From a checkpoint of a small image captioner.
Training: 7500 steps, batches of 192.
Rows from block 4 of the image encoder, named by matrix and row number. Rows with one number belong to one neuron. Each number is 500 + 50 x the weight over its row's rms, rounded and kept within 0 to 999. All counts start at 0. Numbers have three digits each.
# gate: MLP gate (encoder.blocks.4.mlp.gate.weight, 384x192), inputs 0-95
# fc1: MLP up (encoder.blocks.4.mlp.fc1.weight, 384x192), inputs 0-95
# fc2: MLP down (encoder.blocks.4.mlp.fc2.weight, 192x384, transposed), outputs 0-95
gate.245:500500601437500519549548443588520506460500557429415576501430500418513500530500497500544500469426519580476493480541460500500507550500587412500500500491450429500499500459454503480402500545500418472453533421477509540514500357500557500536500495500500532434646500429436500461500500587500609511
fc1.245:347532497500426500583500500542525482457500500420464500578461599500561451519500534464500500497486514462500591509500449500500476585500500500500500559501598484581421450409552593500573466419468592503527555535442425500483500434535500500407551557500433412500497417447512500500561500591467516484
fc2.245:512500542590500415500490500425500500500579571500511445349490490562450595562500500518427521500377396500519476487500473479569424500526382449482560517479520500531500500470548500564488500484500445466537547527500500500500459500541535576418574500433570589610530481494481472478449586592559428500
gate.246:500500500543500500518543500485555500490500500528516500398500560405556407500500500450539552544500503569576500500475530500617396488561408494500500501500516573500568459571588509516552621500492487500445478539474500500584506419416527464532546515541500490603451500582500460627481509500500500500
fc1.246:500500453533485487420505452541500482500452448500500500503394483598542485488574500462587500500500500445563526500500439500502515570500500487598500500485560501533465529500579453514585476582546447500500433496431532417454430414531500562578508489500485468544613500531431577423525499499472442539
fc2.246:499387495525500500508500523557485476503488500525500582539500499500451471500500416500500500437458500500447472500500500547554500500442513555534556439500500373517500500506565500500560500434428389557497571459579500461542500541447531477562360500604503500449535422500562500563441624500500575478
gate.247:500537446444434482500500537514558476500532469504501524465494500546500485401578456433500500500432511464524500466546568467433500441549533520485462500571538508500447421524500529528563420500500599585489492552458479442500480500454500578500577529500500561500500500531422439646464566386466503416
fc1.247:467454485428500437559453450495432444521553437333552467444500513528532504500500474500457394492460482500575500596456500528500392361529401500556597474470521492500581465500446590565500524496500568538500461557483514396452500456508500566500500500500500402489543543500500404500576543500500500500
fc2.247:500433516458614500500450500541561500500487472562414500500445434458500546630467484472500500396490500606500499470500455558500500500500569464449467593541500469566552500536460507536543505522559429500544536554500454500532519411552465500456489500436556533567434500433624454600532461500537500407
gate.248:499572427439500426451471484500397500500610529485426614429560433500463428447459530490500500469536500500500500608500615500541498500563495472500504407524459500476500500500520396500432500498500439500470500500500467484460505518557589500500500500500587500515500500572464548584500500545500484500
fc1.248:500562500500435500398573500482500631489493500503550557557600504503500503500565594571500500546399451575387500525433557500449500397415500401500531500500500500512500517455550506500565508500547557478558483500500431500497500500537454603482449500405500500500464579537500587597541450500500500500
fc2.248:505478455500420500449444517500578468500500500487363500500547612432633521500480500475455612498533500500413477430397500500472564500409540554500598500526500465427425500500500560536492494566500475414446500613490500500477500472500529630434583500550500500428577547475500470500449500419500504500
gate.249:518476554426522500481559571545501389534480386525432580527446433517426435410500415514500545445548374508557500500417571490500500563600500587500561500415461500451628500409583432547570472500449487425591500569495504452517500500479526547500572574453456500453480578534500507500525410571441469571
fc1.249:500377500568508500595562509500502500457577500493500549443447500500500500500500500489450500489483500600548437502448500430554500500393561568500571494550498599495485459524458470520500477500500500478440605556526619467568490478429535500449457551483532603447500551457500607463500500470523500515
fc2.249:503463615409500504502500444500553515460500568500498568426500454499400519621506541548543500459530567584412570500507500557430563500500512430500500502500554439505500480597578500542500538500500518408500461461528568484544388500491500465532528476621467523479500459498438599480423530451516421500
gate.250:500500551538463424465500511518543449490500500500500650475486500500534519530598500500386500476500518500500415500537500443449432465500500504500500498466409500459500500394528455479497500566478500500509500500500513500500436599449500500500495512500446479500500556428548398500463430522426500500
fc1.250:595455431567603444500434500500500500414500500500500571342500578595500555435592500468565410386485522447502506362478528431500587502478498500442471500500500564500517500500500406565500500512466500513438500500531522432576552626500494500405351537592557496480500555545445541531533442498474500500
fc2.250:495500416500478500471629440516500500542493532500500490594511417499516500500498542647451476566554496481500519364424484513416400521456561481500500445597476532536500517500372451537500467557524500457500565567439528545436489541563538440500457619541570417602503537500500556559500500500466459500
gate.251:615481412392470500509405449465568468500543500599500556500500500547500500488484352427500500500500500500455561510519592545537595574443536500500529586418472413500354590500588566500500532500469500644500455549500500500500578580532500395573520466484486500500500536410500500527513394500500467424
fc1.251:500500387500500487481563582470456388521553473500504401465575507441406589485420500382538500505478500500500444420476447502454586567536500490500515464442428458483500526440500437592497500627519434500476453438447555501546590500500492500421500500458500564452598538500572414459476500518511500500
fc2.251:500549518500478500464537506512500500527500500557451557612481469583400500591500458500500500500500567530498395500509453466507428369581500532423500667500459500480442500527427418603500551500503459452478509500612500621482543550500500500500551499544504500508561551550462439420500500500446557472
gate.252:500443442421526460403513500500527477449427606429419500434500500438559570571500484544429536500562561505475521500465500646488500500486434557490523508500459500471500364429500500627442543502500427649505425500605507415500500500601468564500477500536610487500485519536500546500468500500500500548
fc1.252:500500549500501444500461566500587500584480471500427622500468507484378500500439629568565500527423580500545500461504453403487500500441500565500546517586481482490500500538407605536539543517500408458500522500473424460500544522577454502423477499540612427500548500522527571500519500505543483556
fc2.252:549506500509500580468370553538435468529550496445500380529500500408525500500576565540587500510579440500451414500481545567472500444486500613500452451445500464624524508442423541520489500596500511500413500500619517550500507475564521500500506500535403363448571465444498479520500491460500551500
gate.253:500483500433466479486465501536480484524469470512500500548414500440554525479539500499500566512500437497500474545500389531545434608409629535603535489500436500456416529487484500514424500603518497578500500529390563520500489516500500500500500414500509591498625537578540500500561411540507500500
fc1.253:526511504500500500424560526472496477472566525475452473500405490588471556639522481538490500419503500500378416478500500500445500522444500447637456472500500487614500415443556494500500500476522500500500500441500520554500587538456572422500493426580562489500500569405539537554480443500453460549
fc2.253:585500536500560523605500453500390545536500468500542500513523429500583558555490500500429572434500489500530449544460500500406558512567500395499488457561572502477433471564525500500500500500422505458569456632505567456500480565505534500669500477485506453564552495447609500400554500548500625499
gate.254:535495500554567420454548500573504517500523500397500500528555407500587589540605500497487500454394420500658522500506484481458386517559404500509496470500500500500566496543539425555438521439500433500500500492371476591500459500500511569526500401600467598500438500500500493561560435490500507468
fc1.254:516442424509578545500482500534485555602500485528543542529500486490381500500488486500454551521566500500593500500506533500482500556535500509500500481468454500500463552541454500468422650568502500616500587500511557572568524514448443587500551425510591527450500462458500500569478500500500546580
fc2.254:500500465500500380513500495500500500500477500487500528461425424500500632487500556529433493500500550573392614457558558500446474500519439553564527514475588500500500500468535459571469505541499500522500455500510500500585500451477437477500566596647491500530500500498500446398500500470500577496